config.toml
train_examples = 78125
hop_length = 160
win_length = 512
codebook_size = 1024
mask_prob = 0.05
channel_attention = "se"
muon_scale = "match_rms_adamw"
lr = 0.0017
orthogonalizer = "newton_schulz_5"
adamw_lr_other_params = 0.0018
batch_size = 256
Rows from block 13, named by matrix and row number. Rows with one number belong to one channel. Each number is 128 + 32 x the weight over its row's rms, rounded and kept within 0 to 255. All counts start at 0. After the name is the row's rms in percent of the matrix's.
# convs1: first pointwise conv (model.blocks.13.convs.1.weight, 192x192x1), inputs 96-191
# convs3: second pointwise conv (model.blocks.13.convs.3.weight, 192x192x1, transposed), outputs 96-191
convs1.38 091 [111 126 141  70 127 158 135 205 104 138  87 141 205  95 159 148 121 104  61  88 134 126 109 139 142 130 113 177  58 129  95 128 224 148  91 135 112 118 185 151 111 116 126 113 114 128 122 170 133  58 115 141 126 186  98 120 130 157 133 111 107 152  96 116 119 147 139  95 142 144 179 109 127 129 108 151 151 177 163 122 103 163 177 123  79 140 165 148 167 135  74 119 146 134 138 150]
convs1.39 091 [ 98 170 159 127 126 111 139 127 137 174 146 137  99  67 120 174  89  98 125  80 115 163 125 112 133 174  80 152 123  92  93 100 155 143 115  77 120 159 141 180 126 172 124 115  78 154  84 145 134 179 161 148 137 232 197 179 129 142 215 151 174  89 142 147 131 105 135 148 140 109 116 169  92 111 141 172 148 114 119  57 148  45  71 115 146 179 123 146 127 158 135 144 232 127 148 119]
convs1.40 105 [ 79 158  98 171 130 194 145 169 198  80 103 143 143  97 137 117 179 161 162 132  94 137 154  90 105  99  90 104  78 124 136 149 168 158 124 122 121  94 151 119 123 117 135 151 120  65 180 153 133 179  89 130  98 103 131 119 115 156 156 163  93 127 135 138 102 171 117 138 166 144 151  64 103  86  91  90 124 142 101 163 111 106 105  56  91  77 125 128 168 107 130 129 147  33 107 116]
convs1.41 105 [ 51 107  84 172  54 136 147 105 161 134 139 139 109 139 131 109 152  71 159 117 104  77 128 116  76 147 105 183 141  99 151 110 124 107 142 147 118 119  81 144 111 162 164 125  96 162 103 163 138  78 104  92 107 112 173 106 123 142  97 116 106 134 154 148  88  93 141 155 124 105 140 126 113 133 132  96 146 171 159  93  87 118  94  70 107 146 148 169 129 103 126 185 106 103 207 141]
convs1.42 090 [124 122 126 124  76 166  74 137 108 100 132 144 158 128 100 132 157 127 175 155 118 200 123  95  86 124 193 152 134 157 165 190 109 129 123  84 134 134  94  96 146 150  94 122 104 175  83 172 108 121 106 109 152 167 151  75 113 129 107 147 130 121 154 157 175 132 127 162 108 143 170  76 109 110 146 145 142  76 105 158 120 128 125 168  51  41 192 188 129  98 133 193 177 190 134  87]
convs1.43 104 [ 80 123 143  35 104 115 124 145 168 125 128 144 146 118 153 121  23  49 110 161 168 142 100 247 139  83 153 110 115 122 151 129 121  38 114 107 121 145  96 123 137 142 126 166 180 134  67 175  78 148 166 131 128 115 130 161 137 152 143 157 167 132 163 135  77 160 105 101  96 121 169 190 159 186 150 109  66 127 102 148 156 106  78  70  82  46 133 112 169 143 156 119  83  94 119 138]
convs1.44 102 [134 130 102 147 123  92  56 120  76  70 171 185 141 165  89 135 119  85 165 112 162 136 189 170 127 101 139 104 100 210 104 138 123 126 167 132 165 135 154 139 128  98 140 118 146 143 146 133 162 100  75 141 146 120 128  97 132 106 141 139 206  45 107 131 116 139 158 129 147 106 100 154 159 171 139 187 104 135 131 133 127  93 138 132 138 117 110 110 140 134 157 186  68  95 147 118]
convs1.45 103 [121 160 144 133 128 142 122 134 173  85 135  69 191 145 139 133 150  88 142 137 143  77 118 140 113 205 100  86 149  67 153 142 126  75 154  81 190 144 131 120 132 113 160  69 135 156 165 196 153 142 144  87 181 104 128 141 122 161 117 126 131 139 159 112 146 132 107 148  82 177 145  70  67 122 142  27 138 129 116 135 139 128 152 139 145 123 130 168  75 108 117 121 122 152 144 133]
convs1.46 095 [147 105 116 163 162 176 165 167 136  76 129  95 140 144 167 105 147  84 103 139 156  81 119 142  61  78 148 126 111  60 115 152 162 143 128 138  49  82 128 197 157 151 112 104 126  73 215 166 145 113 143 110 110 113 129 158  78 140 135 108  82 124 107  54  98 122 123 170 150 113 103 171 127 137 126 158 121 118 142 149  68 114 134 189 190 106 123 164  97 135 122 153 142 126 125 142]
convs1.47 114 [127  32 169 129 117  91  85 156 150 137 125 165 134  78 138 113 123 138 135 139 104 151 103 112 111 132 122 102 163 132 129 116  79 125  99 124  34 118 120  87 153  60 137  96 101 114 114 102 133 128 137 148 166 117 111  56 157 155 128 165 117  86 122  92 103 175 134 117 145 153 110 138  88 175 160 195 121 124 139 140 117 109 113 100 132  61 172 102 149 128 139 100 113 120 157 146]
convs1.48 095 [170  95 167 104 133 108 125 189 112 161 139 107 152 128 204 127  78 128 107 102 171 132 131 139 123 144 128  94 158  87 118 147 153 111  97 135 114 114 122 189 139 114  78 125 142  60 133 110 176 122 205 106 133  58 169 107 146 118  65 161  91 145 170  97 135  91 170  91  95 118 104  73 107  90  64 109 179 121 140  83 107 113 158 199  90 156 147 103 168 136 152 140 162 134 108 127]
convs1.49 100 [ 72 167 158 124 140 114  83 161  78 209 140 147  57 135 127  74 126 114 165 122 149 123 181 129 108 129 119 105 172 173 145 133 174  87 111 156 145 122 113 124 145 121 117 124 155 133 137 119  56 143 178 121 133 116 162 110 116 133 166 132  99 113 136 180  91 124 145 170 170 117  84 205 159 174 157 133 107  51 111  84 108 128 120 153  94  62  84 102 146 102 186 136 142 117  96 104]
convs1.50 099 [168 134 164  89  91 115 107 148 156 134 109 156 113 139 172  99  15 138 106 109 107  97 160 144 121  96 119 136  75  46  95 147 109 114 131 142  76 105 150 102 136 123 148 161 119  63  86 201 123 149 121 123 129  72 202 143 170 113 108 121 144 170 167 128 131 139 124 123  55  89 139 113 117 127 149 110 118  93 136  80 147 105  56 130 126 101 127  52 138 180 130  94  99  84 185 120]
convs1.51 099 [113  87  80  92 101 134 142 186 133  75 135 162 157  74 137 106 162 110  91  93 131 155 124 208  95 116 186  88  98 134 138  98 222 126 180 151  54  93 104 161  88  94 114 109  93  90  90 147 116 134 114 118 164 105 101 108 209 171 116 203 171  94 120 159 172 156  81 107 138 129 103 106 117 121 121 170 152  93 132 142 148  80 104  81 175  98  88 151 157 140 128  90 120 113 104 164]
convs1.52 100 [183 113 127 144 106 166 177 127 134 109 150 183 117 179 127  85 110 191  93 169 107 153 155 104 122 129  80 187 125  86 108 112 121 152 115 112 144 124 189 107 124 110 133 164 152 132 106 177 127 121 133 135 119 118 103 152 171 107 154 175 183 150 112 176 176  88 134  88 165 125 136 120  61 138 110  91  56 124 148 167 145 168 110 147 146 130 138 105 121 118 106 118  79 137 104 136]
convs1.53 105 [104 143 130 155 165 107 144 149  82 144 136  74  41 146 181 110 158 123 105 160 129 135 162 136 112 142 114  85  96 136 101 143 141 156 160 114 125 132  76 170 149  70 138  88 112  69  80 105 141 147 128 149  89 135 118 104 146 106 147 109 107 150  65  82 175 158 166 114 119 149 123  94 112 158 117 115 132 101 141 134  87 100 122 104 141 108 145 103  99 117 143 121 119  84 153 123]
convs1.54 099 [104  92 100 146 150 138 143 119 141  88 129 144  89 164 108  99 169 124 103 135  73 171 148 132 115 104 126 155 125 139 134 116  70 124 186  94 174 138 134 189 105 103 118 136 172 141 206 174 113 100 184 155 150 110 134  93 123 110  66 111 171  74 147 131 124 143  93 123 145 134 126 129 127 111 145 183 125 105 165 140 134 212  93 174 187 141 149 155  88 120  86 139  82 144 134 161]
convs3.38 093 [119 198 150  90 142 126 127 154 165 106 150 130 171 137  96 172 176 142 168  93 172 125 188  80  90 164  90 188 115 143 119 121 125  92 131 142 133 191 164 158 150 138 153 134 142  91 131 101 143  56 184 134 172 144 178 163 105 113 113 154 121 136  89 139 169 122 104 138 172 144 110 146 116 133 103  89  69 100 181 131 146 154 110 106 179  96 125 103  93  68 122 110 162 124 165  93]
convs3.39 101 [113 112 143  94 119  78 126 144 189  91 158 158 153 113 170 116 124 133 148 104 172 130 160 148 123 146 151 140 136  89 181 177 139 136 150 122 152 143 172 105 157 182 181  86 122 140  74 156  88  95 111 150 135 110 144  77 164 121 130 141 103 143 166 191 207 116 147 149 162 149 185 128 132 171 107 152 163  82 149 106 123 126 170 150 134 205 150 164 125 154 132 131  96  93 106 155]
convs3.40 103 [135 107 149 129 143 138 136 151 160 123  84  98 127 168 115  98 198 107 129 132 148  82 131 110 135 147 123 205 108 123 124 125  57 219 146 113  75 136  70 102 124 162 121 179 137 106 100 187 163 149 172  67  62 114 106 124 111 123 190 160 116  86 110 179 104  89 169 100 182 107 107 152 136  97 151  52 117 148 128 116 171 115  92  95 132 125 127  54 154 154 139 127 102 101  93 141]
convs3.41 104 [ 99 150 156 158 127 128 152 117 123 110 183  96  70 118 115 127 125 158 142 107 127 144  75 141 121 153 123 115 119  87  72 165 114 135 164 127 137 136 164 132 195  78 112 194 130 160 157 147 111 175 189 165 140 124 127 124 107 104 126 153  85 175 157 117 149  88 126 117 186 115 144 163 115 137 124 144 137 101 141 126  91 158 148 194 104 152 208 129 213  80 175 150 144 128 128  96]
convs3.42 096 [178 120 145 143 129 157 164 129 116  99  93 119 121 155 142  96 150 117 148  58  98 132 198 151 110 189 114 152 153 127  60 125 118 118 144 162 198 128 144 158 130  79  60 183  91 103  95 136 162 141 161 155 133  88 121 120 169 156 108 133 148 173 147  48 133 103 148  99 145 124 112 154 117 139 100 154 117 104 100 171 129 155 110 107 129 182 109  61 182 118 157  94 169 127 191  96]
convs3.43 103 [165  78  76 151 150 167  76 165 102  80 170 129  79 127 179 139 157 111 198  87 129 102 102 164 123  94 125 119  91 119 180  99 116 176 100 107 125 127 188 176 100  97 146 147  99 146 143 145  73 159 124 128 140  91 124 125 118 179 164 137  54 125 147 104 111 114 135 117 116 180 125 155 122 101 119 154 141 134 104 188 120 166 170 131 149 137  85 143 155 105 201  95 121 109 124 143]
convs3.44 100 [164 139 118 138 147 141 129 186 143 230 129 127 146 167 122 110 151 168 141 153 156 181 114 121 152 132 140 163 149  81 118  82 125  89 146 138 159 139 147 119 180 124 121 163 181  82 104 129 153  92 120 143 115 174 126 131 158  82 177 185 172 136 104 160 125 166 149 108 107 115 182  98 116 135  88 162 152  45 142 102  94 135 171 127 179 208 185 134 120 148 117 110  56 154 130  97]
convs3.45 097 [147  26 194 146  84 123 134 140 139 127 118 119 171  89 145 119 150 142 102  90 100  78 157 114 161 180  85 169 137 123 176  88 116 175 103  91 100 118 116 124 139 114 155  80 144 141  87 123 130 135 121 171  57  93  74  96 125 190 114 117 143  94 152  77 102  88  96 107 103 109 104  95  94 125 112  78 131 137 102  68 106 121 103  94 134 156  67 113 133 141 125 167 127  59 135 127]
convs3.46 104 [103  95 117  87 128 127  80 119 142 140  38  95 173 107 132 130 140  97 179 138 140  65 164 133 173 123 181 164 139 122 153 127 106 147 141 113 139 128 142 173 131 160 141 171 131 125  89  89 149 139 135  72 122 100 143  99  72  90 101 106 188 123 143 144  40 112  88 149 145 185  95 170  78 135 185  88 107 117 129 124 103 122 131 107 114 111 123 144  42 121 157  97 147 147 113 134]
convs3.47 101 [204  90 133 161  99 128 149  73 114 180 175 150 182 221 128 162 133  73  52  94 120 139 121 126 133 124 171 114 166 144 153 145 111  91 157  85 119  93 139 156 129  99 116 134 121 156  78 123 108 148 158 115 175 139 130 148 150 117 150 175 106 117 111  82  41 116 163 105 153 120 129 119 165 171 104 110 104 112 138 132  66 138  95  52 159 117 108  89 187 123 168 127  68  87 120 147]
convs3.48 098 [125 116 173 109 185 150 117 183 104 107 124 140 118  79 174  95 180  92  89 140 140 116 156  66  93 107 149  97 145 109  93 137 104 147 107 128  98 141  55  76 167 136 140  89 112 100  66  98  98  99  60 143 111 104  79 104 156 103 128 138 146 138 219 149 157 211  96 116  86 143 158 123 164  95 108 178 209  71 115 160  82 152  69 137 142 176 128 118 179 138 116 169 102 108 148 133]
convs3.49 095 [137 164 129 106 148  49  78 121 157  98  95 115 194 127 134 122 104 155 112 128  58 122 103  77 149 144 114  87 127 111 169 171 129 177 121 119 119 109 127 157  98 134 133 163 128 125 121 163 108 138 157 118 112  84 145 108  65 112 119 120 149 110 157 127 115 138 160  17  95 115 125  39 105 195 148 118 140 161  86 112 129 168 128  97 161  93 166 125 129 119 152 130 175  98  97 148]
convs3.50 100 [171  68 186 152 170 124 195 107 174 141 100 150 124  96 138 143 143 139 142 124 125  99 155 112 125 162 189 127  68  93 176 135 186 129 188 142 124 129 141  83 136 135 125 127 128 125 136 120  80 143 126 140 142 174 159 124  90  89 131 137 126 213  65 151  86  56 151 173 151 149 154  88 121 148 138  78 111 153  99  81 114 165 106 125  71 110 136 164 130 128 138 122 180 135  41 139]
convs3.51 103 [218 109 108  96 106 121 146  72 141 165 133 149 111 136 126 122 125 170  86 120  65  95 108 121 109 155 128 116 161 131 194 128  99  88 103  95  94 158 128 148  58 100 171 152 109 121  85 181  99  90 122 134  64 140 112 101  83 183  92 156 121 128  85 152 168 106  77 121 185 184 161 121 109 150 149 115 143 147 130 168 119 129 109 132 105 114 176 137 133 115 161 140 155 107 112 147]
convs3.52 095 [145  60 186 112 148 128  98 105 157 175  67 106 111  84  74 107  46 126 164  60 132 101 119  98 125  85 178 100  94 107  79 149 130 199 151 138 110 126  83 155 163  94 107 131 110 190 129  45 146 142 122 121 117 174  86 150  87 178 114 175 112 165 151 158  74 120 109 195 123  77 124 103 156 175 144  69 134 154 109 183 139 135  88 151 103 113 182  77 135 112  65 129 126  93 124 127]
convs3.53 100 [ 73 102 149 126 124 151 193 142 171 143 142 120  79 133 122  72 140 165 104 127 177 134 134  66 120 108 157  79  98 119  97 157  86 118 226  84 123 123 222 148 145 108 127  83 139  86 107 130 108 118 153 121 122 143  88 113 164 128 162 117 113 122 146  49  89 110 136  84 174 108 132 185 150 128 131 115  78  92 134 122 160 169 172 141 153 141  99 144 123  58 163 127 131 114 102 137]
convs3.54 091 [161 119 181 153 135  91  99 115 155  82 138 172 123 104  81 141 113  97 116 132  75 147 173 171 111 165 108  71  94 205 132 156  71 111 182 177 149 121 147 102 180 142 137 122 194 110  98 153 137 148 124 145 131 150  86  98 111 164  91  91 112  71 120 112 144 136 132 140 132  90 184  80 126 129 124 107 148  87  84 141 152  72 108  46 103 119 163 138  88 125 178 148 144 105  83 155]